config.yaml
encoder_arch: "swin"
model: "contrastive image-text model"
dataset: "simulated telescope pictures of galaxies"
train_examples: 97500
image_size: 48
crop_scale_min: 0.8
horizontal_flip: false
translate: 0.06
tokenizer: "char"
vocab_size: 27
loss: "sigmoid"
embed_dim: 128
encoder_norm: "layernorm"
encoder_norm_position: "pre"
encoder_activation: "relu"
encoder_mlp_ratio: 4
encoder_head_dim: 32
encoder_fused_qkv: false
encoder_bias: "qkv"
encoder_qk_norm: true
encoder_parallel_block: false
encoder_inner_norm: false
encoder_drop_path: 0.05
encoder_patch_size: [2, 2]
encoder_depths: [4, 4, 4, 4]
encoder_widths: [64, 128, 256, 512]
text_encoder_causal: true
text_encoder_width: 256
text_encoder_layers: 7
text_encoder_norm: "layernorm"
text_encoder_norm_position: "pre"
text_encoder_activation: "swiglu"
text_encoder_mlp_ratio: 2.67
text_encoder_head_dim: 48
text_encoder_fused_qkv: true
text_encoder_bias: "all"
text_encoder_qk_norm: false
text_encoder_parallel_block: false
text_encoder_inner_norm: false
text_encoder_positions: "learned"
init: "torch_default"
residual_init: "zero_last"
optimizer: "normuon"
muon_scale: "match_rms_adamw"
lr: 0.004
momentum: 0.95
nesterov: false
orthogonalizer: "newton_schulz_5"
adamw_lr_other_params: 0.0016
steps: 4900
batch_size: 128
epochs: 6.4
lr_schedule: "wsd"
decay_fraction: 0.4
final_lr_fraction: 0
warmup_steps: 140
weight_decay: 0.1
adamw_weight_decay_other_params: 0
Rows from block 12 of the image encoder, named by matrix and row number. Rows with one number belong to one neuron. Each number is 500 + 50 x the weight over its row's rms, rounded and kept within 0 to 999. All counts start at 0. Numbers have three digits each.
# fc1: MLP up (encoder.blocks.12.mlp.fc1.weight, 2048x512), inputs 342-511
# fc2: MLP down (encoder.blocks.12.mlp.fc2.weight, 512x2048, transposed), outputs 342-511
fc1.235:399522463485506484469529511488443448614474572518477547456568560506432497432498531497441497470577476528438502514497518447568492468476486533513533468535487518476450546525469456472471420439529537463479524478466506511417477557504452478621577514595496502580501479462494511539500507469463484572515452481463478531417552488459486521500521611526531545485506538525496474449499532503563461462499511530502441545526568480438507497536509500601529503541566504467442552554480594485567528600460393452566457424515470399508477588
fc2.235:512457464595549422527558481470543437496583501443507550510542573472464502471450456468478436565594491470447535510449465506491488526552485462509573581436470524533499563620490488543442446438493451490571573538531600477493475416549495481551519505530519474454521482554499545564514576489449573537496471508500427464549501398521442452573487541573425510517453466553505472418432527546443474494492555502550505526521457482508525528457491443451508539469477481598505454497536508377553429483544590369487478469456507553492487575
fc1.236:548558488480429481473589523516458427537515566534516513536468472458507428447444582488490465540514460467426556506465507453459440431475510493521534598499470529513559515531444474441465490503487479524449534442480485584437513513628520449554575525560505590520529521490521442446462522422526492492422453395514383544459492454494436457505468490557587465565447548542480527469485504510464500550391451520505475567582488460452499460546502482505503459632465513556490517612493517498552410505553424522547480449527479498546467485
fc2.236:465585486566547539443527541540468529488475440514502498407460541499449505422538484517499500552480558555457545530426492582500599532572456433519468533507430481434564489518380492469506518486530526559490501560472512518549526485563491506520503466504557460509515526631442526478509473533470484518432442376441552488374479581548438489472556519442474544499440481457538465451517458431509490432546468421470457529610516500500387472530487479441429485375483523491497517455446591433513456547421536428509599548413547529510537516
fc1.237:493562483439484497550569532445510505553485540474643522545471507440512526485446486450483559536552483519424403507448423520491557430439552484525589519535500519478560483534456512430503373479504463408432588668466464490594478537491575429592632463550469483482489529433411473489493508394542577502480497632524468477468578489518459499499403514560493493490505438516500483464544482541450449453397508510550476491535495537499417455499509528462557358536432517552506470523536490461534485476522473482521489395503444483613539533
fc2.237:433528513531540578519495490544558480517468494447565527588406528555565564558415407516449537464492592522466555572456451477514484485561559488577499484421480479435530457486501475438453451585590525504513528603417384538495414453598475447532539603562480450521547593582419448565544434569506461560454479509569518573442554505428473377499498543521506537519449518602454469474417493509441494542504537503458477602527529518408476456474502465449533559414485399514525541461580455360470530541533516442469525478483523490519483511
fc1.238:562498573531472472550423405521477512533516517539500487446475492465557462501498572488405466547456565500519572455545518499575469452453500591528542473535557456607494513576607517513435506516562430501503470426501514458435535468535531529529396454557498568442468516470445534474444491628475450520496474426507432582464472502434539426504503472464464471557502618503522521607516483490571487528526482562495567481437460450514498442486493527492433485520550480523506602458424601487617494515438520451559498489454485514479536486
fc2.238:502481456536459393409509486505527423492444530489468478447582473415506443545479547451553530571438546511501490458492467578535533523436455485539484488433556568516496379543552512503574545437451501490484543566524472481497502542562468488503497504551513435523479622422691482529476480435545430498510461488577536500524550617459547484530508515428446517571470462471483500542363588504421508451553514526446488502536631427480390460470483472512499537517500434514487465570446540454508546399524479525499467517503530511496474470
fc1.239:536518467458605486488423530589525466548552607514569399465530464539539541409495476559515529483545578528419532489443526486495502500567495583515486456478385570444572419504485501482480321424522554563511435464521521426489521446502467527496432476490602430527547431468395507506497528481465484513579508434465547571601517550467552533480473438510478558462484449482515505543580535388595431472541375507499551453521585586500485532515502645504482556531510561537465537490419585489506484426511579555417535482513653476473466472
fc2.239:571480470489458487599479524462450469431555457500442433423434548500488562443493389375492520489475521398502576440553530491534511480535502459501368435494579554513447462514456562554499452557506464602453507552514553529499540484577538440561529545547527499542454535522462573577496505565582503491500488510500473605516489463463567515521533462473552499511494507524454409436499512425513581483486539499497422516494516436433537440590413480553457488534561496442463417567517558462472593486515459478529512455454522529430544442
fc1.240:548481502475502496581528460445539552514498521459563473464516485480512410484474478510504545479514513487470431555498522569509435485541562632478503460423415503595458497427561475478530525451444514410538424523569507478466500468521459498418465571519426509594524596499527553449523550482432481499569550481499490608513513500546552558363360505554435532497467446525455512572537478541486481475489561412617553468534484521523436461380519571445551504502516571466472499559377467502566488496374492531456438560526511424505523508
fc2.240:516577493506494570562495524535469574482436513417584496447548518470503496592478379538436463479439496511496353452540463544486522599499414517512487501501502503574493543558493546390489473502487464606518480456495613484457417470548633482419529485373446526407511486549377499523542463511525442487478504580517460471564476445525582528484547467438493481517513451644506541524563507465576497451495390487522553499536396507618444486484547507457541563526486556432482442568414545533481518496535424566552520482456516461522526469
fc1.241:547585518538453424411549561465436504501483429491521493494508457531508477510572487540432481590559605413569490425538504556462542452560546580493503523559478594492525459502468653453494592463519457472437469490579509482497470406501681412498515468464558548422471542545533517480482478417459568543494503415513553552425478468582487557534473514545498390522453488501507543537466626449577505546423469555557498510505559502496436499465574494545530450538478548522551526487437447490512520570513469558484405509519586527455545520
fc2.241:494574494447474462516489426420503480384568481462488396571550535535487521425547448541481505511549467537508451548469571533517518510494441489508492545507400362413502513509492469532495479432521615506545437464434586450489517549479479455487445466525385553519413515542518486410512511571462505462572475556515493496457377507550531527483564401590515564539453504608471532530611475441494539504577539517584480554513425554503529478463342503504434500504483571497472543520508486548529477448448439492479555523501453481462439454
fc1.242:514538494499504449562522473441522529534468494527628506484489409558516444481572488524534559407518504555612473487472499520466470528519481516522492401512459496543483465397480464449461533476390542450539539434526552565460488509540466554495465421555533570511497385500557534468452514535534456457501595456453490555576507494556451549502543482536515522460451547499547451464487439555481432513527560474487508451561461616453577573506478503424570502506494474487526571661551574411435551506466431491452533446504580529516524444
fc2.242:464517601511560579530513580518470538484414477508488478500547458547529529507482572532516456458469520430526512473489474486497595535513503486483477481461471497554497519464372495511564508474519526445431492413443580525497459427492398526475484583526416447539633454508408609537529552477487448499457550497499485465559492453480518517514525459506524485460448483533493447563472476495549509509672321455545538507494433447508415515513517513474474550557551426440527590520448532466552482517571447528525467540485469481494562478
fc1.243:422502500461526533435499500593537536498536504529520463509571556549493445497551571456461478509524511460396527479450558497476490525447429566497531515485544484426502417559458540477482449554435440467506515489531547586618510466496569472454569398524494546536458378565417538466480508559499508579438625400496409460452550547555516486430414538627544470420467538470519457468525563501427486521492523474487544450532430502549449452465536439479517380461474456538485495559500559564622523493477470483543481569493500486472570510
fc2.243:483427468441606467515442496500454434617521459551464537528483501610501574417539437568491599472458489489528592473414555521522570408652493396526492503406578556498460478478516445472485385429465341480567559529489497481484493412503473463573476474479500477563460546504468392504457464474483517496482548627571521441585453478532568474509426545516485542574482565561602473469446471568458480526440509471418414529467471473421487409563395526534525581547490483591442514503535518506499533500561530437485499566532441466472443508
fc1.244:570511610543481389504492523600540470499559591538447466509510518568440564423514590471499572468532509480429556476495519503495600397567543548450457460536441520566486522437544604529511577491514413540523499477450564560460474489544490358474495471486501491545532529530409447452486548475509454506431480432504441469501513520466445500582437577496598497589522479477580503549526536563473495493490492468539519426367428463580472554515543514546487391592532531468556534544464485509472488473458542424462443504453506473515549427
fc2.244:519446563466533399515459423503488364439413573504470515530576485486620488538444502560445444645489449490527519460568544429469486499442494582444481517580421527495463472486573484516478536491533581410520488491547543503499591576584502551460445412521518520512546460486541525562447500474458469545556522588533472529513482497482468502531540372510538484482573509535443540565434438534480376514556534406517554550515536420503523516527555464535499455452456575513486426483551535477478436459558467522588495431513599532485536517
fc1.245:550475373457397444505498503493430467498510456477489424542533424495493427472631444572477523482445440614530471554437474548549467412530538497519516513428518525525454554523473576546423474454491431528449501443569529469495486446535534535479453562538491521436543580494428499479520566429525487478559504523498494536524550533445434477477440589483491433573565427393501523576457609427428625544458594504516428477492615535472472508591531510517483443511509550517572456535503427428531521428462502546521491526553459417428463483
fc2.245:507550471462520450560575487407547442577467479490526458581465404410426418486478459503559514410523499556502494425440505534437512509384492489481488534475427464487466500504534553436507489444491458568455453507511445465566518462435511501542438413599426509444428517463539457499435467530542530500525604472477593482534542543492424493460508496493528505571529396574476435502461489585514565553435504569505573518432483541482477558456498455475463568451423490488465592488579547529585462470453417496440458519420482490511510575
fc1.246:481498441470454484471553504489515488536496499509427525425453492487541559586527440565603433493505544553489433554484486517554442542393496458518487445438560412461532537524500470419517549489490456481513539486529548535491525499548504581521509462530536518442434408499547458540480390470448582543416592518468603511411435525558515585568469473528531437490557513431530517518556530565511548495590519478430502435505501454515492493550483468468523500456519393495552436537501484580476451472517439535518568483442438470549447508
fc2.246:533518397493521520527530542513522544408520495534478499428467518548426527533533503474517530535351515413540540574475438513651472485488533568445527687486491499487459557537495596460458491519445532559490484481402484509455495555536556524512570483470485529543481439532491533562508581397524581381469519502507558454490509550544384520500576442465482499448508458447457448465533417392569570531449563511535467520435448467615517575479531478507507585409540480440487502560468520411540440438447526502424505497556500472591452486
fc1.247:494451479378511575526483499569478527620516574501569441527548443518477536508544495484581528423469443429552485466459486531547483484447478578517579491549520458506487515520533486506476454412444498592411614477497496562474420465510440526468524486537488528566584508495397536623470501565415463487568491409452408587485493556546486534449573537524632607492642498480446480482413543505545526462562496533447538501593457503556512360485541495498529536461491497499532485480517547416521436567371494473507515504525476469435505490
fc2.247:494406539540455423488435426517522474517494515524512479457519484536593474528505463517475534439561528431517574514448562588517413448501467565572495494604530573516499529520516505527506600472561606637503429351494497497512430515380525546470500373497475502462490411561511481604418531464530469438443597480429502452504483534518484412541566491448622388476550516429413494559477519450476514486467475495528576495410510488453526407550550441500657576525519501439398553474584524456529602495471497469469527487438503578468508434
fc1.248:471568521481459536468512473454443503533522511565494374532505479470516512540581488562510538389461510441514451517600555428530524492502448506470499482407480578521428509464485551558478377490524427411533550578488441483497515586517494493487557482559448487515463472619616503609482455596422473466564465672542508486509518440588444420458503492451485546454505498523572533442471524471486457509451527552492456559556524499491466584434554484484402514494481564507536484566453546420520529555502502513552536540459429488621439555
fc2.248:516558433499494451489476500501519477468432498475464508500478539474494506461619548600505481515427597422479441457505524472461520550451473590563583435457486467448514466556447468460465502565556508620548473475485559464562496396544425525435516538557542512490606504534448542451495486577470528524526485486520561587500449463439469415481482550435454490475440559520512552532555566504494465544603446521549481411527504564487390456484517498472445651507522400555409548462445507553554492507406517472444423518479491509515589391
fc1.249:534536553489457504542506477586471468506521515501466456458540460546510513416496484547544443535529448471421543456529509571530428559488580568509478509556497528516418473505469545486530573497434581429465482533505583477426558429551530503610508515393436471482505452504463400405532615495420421560530476434524508519420440497487476552548608479538530537447529497538449389524500478559455514572496453517499504418479488537470451476549471426562535572522454522487558478424539614464566455535493611616473467629486446446487462495
fc2.249:567535532434564449580510456499503479552501531406551528584531446527507512471557439502599500496445553550550511548478492519561438485500541539467475461414537478603566522548470523549441447486447484467510510439552607468482506419484495439516435414476450535546486465457535486474518508466516594513473535418480491549473514497530475484468608510486485468472508478518585506563479521394534481429498556462452530449544521485564496478576442481466528517488450563546533534479462494553643458481472499465411547389521507509489478473
fc1.250:514421542549556501515419484502489461519496408569517519590496601542457558471445494482498467568564496469501391558517428489471439555530511480514552508554499399593559580500471539485496573548474513566431495480533513493525620568461490534501569463589427446530536485531484517435420446524427531463551473539491491544443589476424494593386490481551535512488457454520552485485521441485608517581532409434517500530377588594539610541455417395516435507355476469416459458500390567528527496465523502524393529450471471593506521512
fc2.250:522509416504514437500461497466501517516487533520532561480465544543504545588499464497537529515488454520517443607467508474415498566525476410473599521449518525503494541473460437466558521417596472496547485520459571508468483549423469525486518501526500490469514547497551461595551484393466494540499454596425552447464428474523497423519488522455448490445527609452600575463533488568613510519440459447509452474479485443470535418515449578532511420530375434479453640511517523571541472504511551465436488461481567423494465560
fc1.251:399579517455499479556493421513442489549468574490463547475500436549463462471560490505554549394563525465585540399589502522350405507488444509520481498449469493496565477423420466569539461422559543653570510575474479523514559586470455577474495486505473529457442523500450623497448421556412443486517581540502536556561453559544539511452436495487514458513447488379439521526493523479453484397463465495415490501442568601518502548524529518468532577459516570507519515399529557620537524550494561476508562532444427563590547459
fc2.251:520453408424484546463549570543539472464511551435472530529463476512563548585560484480589590576511461435504570536561501397504503484364520482602499491539504632400487416337549483541457513441481504518466440531516439475558585547435450525497540441494412544484530441450482454453484433563427504464506527534383556535514462454461552543601470510519406493481479556383513451431557398479489584522464466520476544472529489566465500442524579520552506564575472540538446555524464508521423473423467506479504466529546546483477419495
fc1.252:480479468463523479469412475548493473414526553492546554499457529436515510479506455420575567447598442578513386433544519507529444495484397417646523556605448512510552503460530567437409479496551493620456572482454464463533555486519535483487595463506558485446486526497558459482596504467424459452507530450472545539466483498552431542487585473525586435514567616493483498498512472463538553517481484435513510467493535503499598551520490436500565472469434433547474392492431475527442466502469640491489496461578473556515532502
fc2.252:565508440537421519395510464548453475590424497552443432510519527443513524490542571490492513547520508429584408505451423430469378508533459457537580540549546550546472553415483471508556599515508489533449570493476508517482414461543434401522420550545552460521508568486534523628505535544444484508470422478581449451503571561515408475645466570452497418513615454425494561517488534504530530454526535571462532475462522470510396440560432571471482534399545507501533602521472510496443526510505410497512521473566479434539505476
fc1.253:437629479561521502485599481499438387469558454436521492452531491489510463519537561508587506515552501562509553526487429450444511515497517429472422456582542460537507576415491551542529526550467479498541444434430460514560579489428492515459533448472459477486527557419485413510446594502482457574543495427545524503451512518447541459461516495452602426544481435586513519531513510502546497462412466471579489480548443572511529547542555483508450404472417435391529514436529478523492578423542571501506473517524411584545485445
fc2.253:503510471512505519412464508580458505519445481540489518462504462500557580542553476480499416289526478471459506643480527539444436558465530457409480468419601546470436506437539443493455498526600588446553477450554460501487471480532524594518506547380571461450553512550475440604502490504549524422403410539428572397491531466406533513529430511494493475459492551496467519567487484591492449556423441513489526510464512464461474543490464432424557381582393452457432421457457486501437541480501615499462570503570497439525566479
fc1.254:525425507501475465541554476497504555564601498461503484560538498553472516531518633442471530483548391404555497435596461479527445534527484502516536492445498504492505424509491601451502489488540602372604481544501620495526525466453497479508525499458436533462390493447476528451433529560542393544557396506526603488416527453492456477466468505389525488509500509554444448561541468523511455413504523544572554547550412473471564503486550563501485522626502487509482581540557445457497496575484502476540585470523605451507435504
fc2.254:504462533437438615551534473501533488570525499521497490444492490439616573474450414439511515455502400583500508456389517464528454485519514492562519531447529517481545493557463463527503540498534542436455512560457473501573421391543494506505473568468505585442465574488447525584523536584524502415487450464585501512525521446453466408552438431417491419472538429485546441552515547474436598521573505568593540466531493555383428496566517541478489486575592569474454539565573495416393492530560395474489593442480527450469530532
fc1.255:544520561496524436468481476511494463500486466468512467374482527556559506566536500529566492531514521422377502521423486520508440463476541511604483490434490563443617574454525494495402552439559509428576519481402457502388386505534547487516522527437478638509423521524536403403455503462546528423504552454445578557551445569569528525501518478528464403489565570563503599488464519444501458527576537449491472555539412523436554376510397519530593525526527418479477432489552488569575458564515413542538513536493474466534452408
fc2.255:438371444477381575532513469544467653514561499523485599544524476482530542481583446466544501556448444485525460476505497442462490524492466516504475506492548560530510566425489584504582468597562569429536575568457553485489432444532442476448460469522550584471495367427541403474424482431559576524531457521579553508450544403498390547521492509441464432397515479469552476500544518509577467572558553488443509487493549587421447565502470556502542432516552470477554536527513553501507607479504545505514439532470497449540425597
fc1.256:472497435396581560475582580487444548512426519600522516518571517432453482496544487428492401451520487551506440483470501525505417452433387476515548524461456471497551485514491618502509504498506517445392604445472540522539496461518577443456432504529555498536480532550485552509487555448503500513421546465426451524541442428497543472491486502359553437453566453457544525388462490422495579458573470453510570541568525563573449438554572477538552526499457513453545539505490476452443501462520474521524446432520464463424558391
fc2.256:560375442465459515473484553520483434518444487473498518546523432521432452467497568564524460570439445443521466601537439576508541513487433496483552559467442531480497455456499509537463489476526467479528576408440566531454575532417484489618515457535468443519418516509504552525508508521470514425514573468442552465567478547559498465599489498523477474490600466462496487461448426626361551402396553571585547486525441440489487426478376477465480493482435521504468492500575495452448500533474436503418551470570465440486538509
fc1.257:458523460428527459528420504587570492447480605595489414562550583448489450560532554420430541414501493472545472469449501479433523479485459592498500541462477486561476571469571473469409411436473476528569556430488519537464471601453568477449498507537518497449414489546604529488428450616453409483518563537505452496491544505503521512481570518440470562474451453528511428552503608538461514475575518484552557615457570477586475497497446455571479487463581502446495567472476565460449495466425529485483468502539519441517483483
fc2.257:500501557480534433428514541568471541458497463493571553535529476543475406481438555480460525461531537473437482429546533512521533529489567458442457536492529533529460547468548508481518552485671505519521586472531491464553451556463564492466502476560520485485469599533465408518565533534551525540546530506522551449531533403481422461517546554535464624510496544500411366497617457478439454532462488494504512490455547491419492424466571491523492575488592480469433637479442515580482591450479450463535513525397493568622441557
fc1.258:460548502417499501395466528453570480513514513464452483517482474546490455524519623529501557479440486457506514506519543498525543477494421617486495545587437443514499537575401387427433506538491489444530500524494470461517572496479446438487493476561466478541499534503478473542499522451530512509486474419512495470439509458519483444414516457428536436503552599510533459615506562463463491481406589512564448477555473366555458476461521576454467499463483502502495590510432498445542614483527579533574504393552535503498470507
fc2.258:476581601539544541501490469526577375499500486434452573361419470561565577514449458534598484531590478583541523542482487424459501547493534476451445421460509514525578476402511436519540454478582556442569478520563520509479466457486501507532503498466542445589493447531503487520483511553529477542471542511493451394498389551567573523584539567448487469592436499509517475520511465533495400526509392513534535573542462490503509515474496485525456475564524445403531540520495576433556435454500471456496465541464492570581440575
fc1.259:524550489350459518571616544478528509522410527556527501554501533440428468567507503491467535639528469487479449489497511524484430446558496515504531518480563496492436471475568454487565527343459464484543529567516485538543514471480552397508491550526456470421442536444464420487504490463471503463476556547413408547515376460442491461538577590556438527555455424520458537616494477560466471479554531554473442446461498518510409488511451486530510425599498546569499575526482494437455426480535569431580411475523485490412525543
fc2.259:465501534509562506412418521491403506523568466450515543538480457484465491481525525423465457548501468524428403473595465498374559573462456469572500458518555585590545431528467428476430407436463441584438579559485518485533481542516470474492498445494483533475539503469453624469574413485531455539496533577538509565496595559516481482464504521525509581572553456496438503438442460474467583487482451528434489577550511404462440488452482541386362501472427578482445480527521419519439460440504541469479569489448501529464613459
fc1.260:542565570516545570458510553466466482609478479597503510440410544467496384579536520473413486452475505498459490432506461475501463509508459451478440509480469515456477451583502486479436552450508403524488455554530387483565505467615495478518474488586482585511461535519536529540470469561536422593554539526503476471482514477610568436557541527478482511546503473529504438493467517440473566476522478501457576556459577544471538483454602464399450446515498554432501608507517539506569629455548453478538592480433493400503458431
fc2.260:464438471591483446468466433475559510507431527457462578405502495497520460505388446436445591547513575488534486427496548509592500447492489417465502474448592496568468503533448482459490547637495516515539588512488615444483498481413549415447468519482549463428503576538504497480567505520488514464462477512577426542554466529539494542474555404445556583493525433501474487523463420463477454514494547547531495517522529558530432525526492501478501579475511468606478524517453500541471556466484363522487470532391521510542563579
fc1.261:555560575548614418513511445414539468541470405500467478540465536566605408531532470470428550508480478555474500494504516532472546394468599538526496513543574506512568531617444467429513498469546453458469490515503548540534471411504470487502549509491462441560484474544478455490549451458514501556486454562449617397638559527494490558524466521502478443457526484475520562435364507541589483585473450547458506524483470572534530573515524435506459457500450467415456514498413429458442430514579550515422427468488542490551468570
fc2.261:481582550405439466550528456501626542464447534476478550448546416546552470600480589573489534546590614473565467451512574441447609520504590405468479383486515494481559540440568444548566409560544552448542487382577450493410498495440521534483517558553469504529503500563576503496486482510446460539606459467546498411488410481494443606489578500503613504589504503484491456513533471465491602493474511419590539600460490549566478560527549501534453480531510539445465491519498480535488568438495464479441484382471525487499514464
fc1.262:455484504410497520421547528472512481480478564466462522439473500535573509546514430540548498514484461451556487487539465560520530448543468524511517474485502496497445450607421432315540477388508446531500530534494505501501420456530562552514534543524461476543417441474528495508472478483408627505455469453511537543487481452498523457539474522454511509562510609454548512449462447506500395472449526470524435504621474541534530489523509589566528504511490444422488502567572445433580573447501540532522481401535442518563431538
fc2.262:445469468524505563476529483593575533444534469460539493525468464472508506474504476526608537490530429550412522621434575508421562532491486549402514498443589473514596439517459511528475429422610611503516465468498472497515500514512612524543569393472504475558499476497446487528533464535542430449545456533357594501507468489495486542534549479500486446485493547530464530489492545454481570522549525454571410555507541505417507538469463528521479466477485496469549519481518456489468496438474565542534536560529493527494405574
fc1.263:492595503499502468468502457493560479554529513452495498505500453584486466564579480501537467452465572524516479489411477530530519432499467589482456553517422460431552435570501486501432454519457406466462461512484546466576456453548523442495514418481552484524453436444424456503464425586488631470537531447433582546467627529497462581527528485550549461528491461496575407514495512503516488537457444395527410545567513505535507438476478484521551439467418466500445457608508420472517584513595469553443511444475478459531490441
fc2.263:575555591408524463516427486534546496574502473381446477505499433564537527512454540571475499501495536464579513434498546500477507487511506425500440510576495539505518519484533456410587496541677560445488481558492443556419413572609539444524639410512522532503449503602482414507465461504441602480489546550447555523564557421472383488505543470493519580537500515468474514473464425512506495469437457481531372457550600558473534511518561504536541484504485443511488483507492485495575499477368513543482524446502437510539443446
fc1.264:437519460473425497428482436533529417573550456486620435508515492451537437552449473577544434520560455505498568516496498526553475445537409456477582476551472453549509508428504530450505551549467467472528472485457533504587514488468514411589586434557421529467513554552497441452486555530393455512519503469606566529506561424597467439404573548459557581469461515374505523576496461471476532500540453509508443420438489534498540449375546525539566447494516511472510573551480547445555557532553498498475505577448499519549500515
fc2.264:479483587444535492549447553569503524528474458455445476618584486460472554479508391568542456562542461446470452396417475468559442539509407510442462549488478407484597486481508530581449567540488440485510479461552644464398560419480444442536488486542464481556538499491421579430446475492505494530521530370436569498494463548428524475442457564507470468549477580531532495533401494562544538457524626509431402511501555541546467460552470441443551481529425452448496513529530475538512513505599539480546448456507549540410528520
fc1.265:447416570519489515469503477472486421397475476533457497421551455525554464504477434470680477563403469460468522532438439447520492523505501477540456459507510563578501487551407479503518432522525519592504518558492478555504496494481479456448532566485460531490517538531475446502467475582464627404571497564551520494500526543490488515514504503488475476503510544501472498460548531509536504546588518522445458536465467489464547404566476545520447563461537438510537549481516391575467433451467487532566450493461531605489471441
fc2.265:533356503492531515582476507598512526483491500482434485410596565507491537576563497456518467462509487485566566470482568407483522387507532400512412513344543525569502494469511573537557399572469538432481508446425502448452427529530464541460570476512487453561495598472510412518629695485574520511508533482565435514522483448477565564510424469484500569494556509395455491453498492533576514494428557463627475466501557423555512555499467499423530403474511543507455429553533499513519508471534508497428506540602522397497467391
fc1.266:464543497483548511423411482479473439568479498549528471499394573440464457524520448473463547458450438514415449515505530449490503601418441477473594481544437378562557551500483537461552485462451436536440468477567405483537566545471549537543432598542481417458502450546501433541526530511420495415491534538385513544444570545482438496454504566481429601527478497465497482464568536508478563583484454555475576518387558410475503422393494600494511511518593454523452457594421460461499508428471478534408500524506534558579508508
fc2.266:540475442517485520455519501525458514491523499437435522544444437467442517405567488434491544436533467480464539477479382543502492527495468538454527493538556512508475487440476526571572502555456496416456504521524627467529499481535524541469493492561510459562510493587529553450546537491431521545476461491485539539595555482555425427562487461449531537539522472457529473454502490444534415442601507474477504475460520503446457536528430449555517455419518514528473504638567474549440518519462339464471473474476596555482451504
fc1.267:458545452483545503466396426416524488526404523458523427508550505502490499468520567500469554527500481498502443452521469503545529524475543592450493508490471505554526548552505386524527469464455498495475576510533533456504488558486457511598474430584551515462438584513537475524480489584530494419582425447517573548418542582516489497566604547397608412541479453499474456557494535519398478403453643521500566432543505542471484499524514485561519505503502489480410567545469545508571548535549564492480511532548421431514463532
fc2.267:539680509456524519523505479500532497501448540530467480457587525459538505378448518459529476509538417391520509576514514447420509526524413426527433357477546539626519474483469551505386516539470462469492525491495590518473540446505517554524521424477527569560540382456489553458465467525567529543469527466569541458468406552468509516519454428421485492492484517563490492529515559477509550564508535528455509448507552517609497507537546471511507479533609519440460560488508499516442453429461429533574568518456516553540536544
fc1.268:506602577517523449547512473420538618572561457510424511480587508570542451407574493490539506577460449502464422600496570530453489449534547472562467566524491495470572531497462572496434505475444439415553566544524441528423458555577478475488506578491469466542477390560444533454501506596465536526468496465539491480501508527531453509414438491527485458561495430484505558461527497508506495421420486509527423469534531400514530532428458418422475479480536451455512508468467454448487554614482582525556580488442522476543462495
fc2.268:578453556492508562571435445529527509524427550507441412623508458448519440431518498473400560414416564479634471492549558523431391556535476421502556510579435449504496441429597443509606543643571475461524438468484546507515457572583533573460536481519551464511482486524502406510393428534510497642418477479520581511444480462421459378483525475486536431514487471613547469557465508551484534389547466503565445441430495543573502572497567497522513525452503527550524529549429459551580548437436484447521447478514534438459564483
fc1.269:472493518532474543438473484521438426540502384497577525376576507450499414467430516578629529519556441547549488490560539440547469485508450568529436428543543499490441456505513486485548552430542495541487499476428446461566496546564482514555468531608509571485483530531522460469485567498516490439506467476492443525514582517453513463434517517431562489499559540476420521385550464501498539563479476501445569481496524480489557461507570427437517484543491461542473433599541484488479545460497529493461520498541502486499499439
fc2.269:549431550538568413612548510458428479441469541491454535521437514578483563530559509530557458414525472475458558519471554497416474614553479516561500442539543528470517443542392487455505511546489496405457457484463449470545605467457516493450481547518474464444526459449604563513563455475419581445416481415566564531501546514492423508535440538517527503459552505437542498499473483531515505479466561496490596482445568552417458492474482505531455494500409487606459521385578454507562482535468567546552557529472509456444428468
fc1.270:512567499512433429538495554531438544485620596373541436392605469404480505510525525535475508510495487496624524483580441576557444483502482503517392480533497448546551516481528495521521463464584602519496523518572553414406438476441544493565548585538445600553539483463562483497407543454534494547485559496557538485444472506418552505480526459515526517559543451488508524509527476471397531447500494391507390485498558484545445513485466527494518535555605473539489480452502510491524531420492555596375497477568459461574462453
fc2.270:498474467437558628489551531568553594513553521512478505471458488525571458571479581525486485518468428514471574435574475498509419564526422544566512572498501430590438407550476518403449450513587587508473521465488590508533492517579530463533490462498519468363429393495473491411489545492400479495449521478399582525547530506474427505576480489486513590453577542527505452471472414522495485545493517482447468475505550486447409533560488499583577505462549503444542509409549477565478440513513471527449452545496558391447494536
fc1.271:642498463539544474535420460458489448536543445530481455484477526581466460448531445576379472490563485558424477505524483519507437514479487478546529511506457492504534493469530566461471538428508472452418432416518496474541533467562577447545502497539584559492459414552448516440537599508412531586539558424518582483540489503530475484569500437496513514518487533488555573568438577499540484542362469496568462486531626432458571514465489473497565445520544570519517559595480466510496558512447456494450471565441476452495591513
fc2.271:499438581517441491518494471426480471429508522499477493486548489527443422546461343515465487597596462456473463518358536520520472446530426550450436576464480403433569420591498508516522516490541478494483435530553526484564535425483527506575477481572416455554462466520550537462437438509528363594510570511603426503545516464562529539528501553520516517548556534607558538471609452457516434418425542575551503507490520563600485486503512486527584546484469556517499535473496503497567459443438448564471519536487528518498392518
fc1.272:461469537406376471467506488502521440508481476500549439501523418434620520516485589426528447466565475497601555497448527585529526433375519487425552522539469515436532574457514504463476457446465492427530568478456472458524495499501487547414530482533548476628542554490510548576508467560567420550513489593581441490524554482538523520556498565486544474524581532451443482622445492467493502539423525520494436532503514575578458543528563492465472490529424466619500513453495470471463467510477541521600513497494466533557464481
fc2.272:474523506575561481452467483502538483495528566423551470589521472498516462484499494513447547463556517589559588456490398551580470414468573425446528501524394526406478421456450527487432560507557537485436536586502506448490457516546458513410482558536560539530517522479480530471458439548495407583516479460538474508484601417513540434584563636485440568491494555509546484504511436460444522431474490474541493449541583580496521443471477472478587451471481519499512412503484501535458478538431392438556423488470526507490489520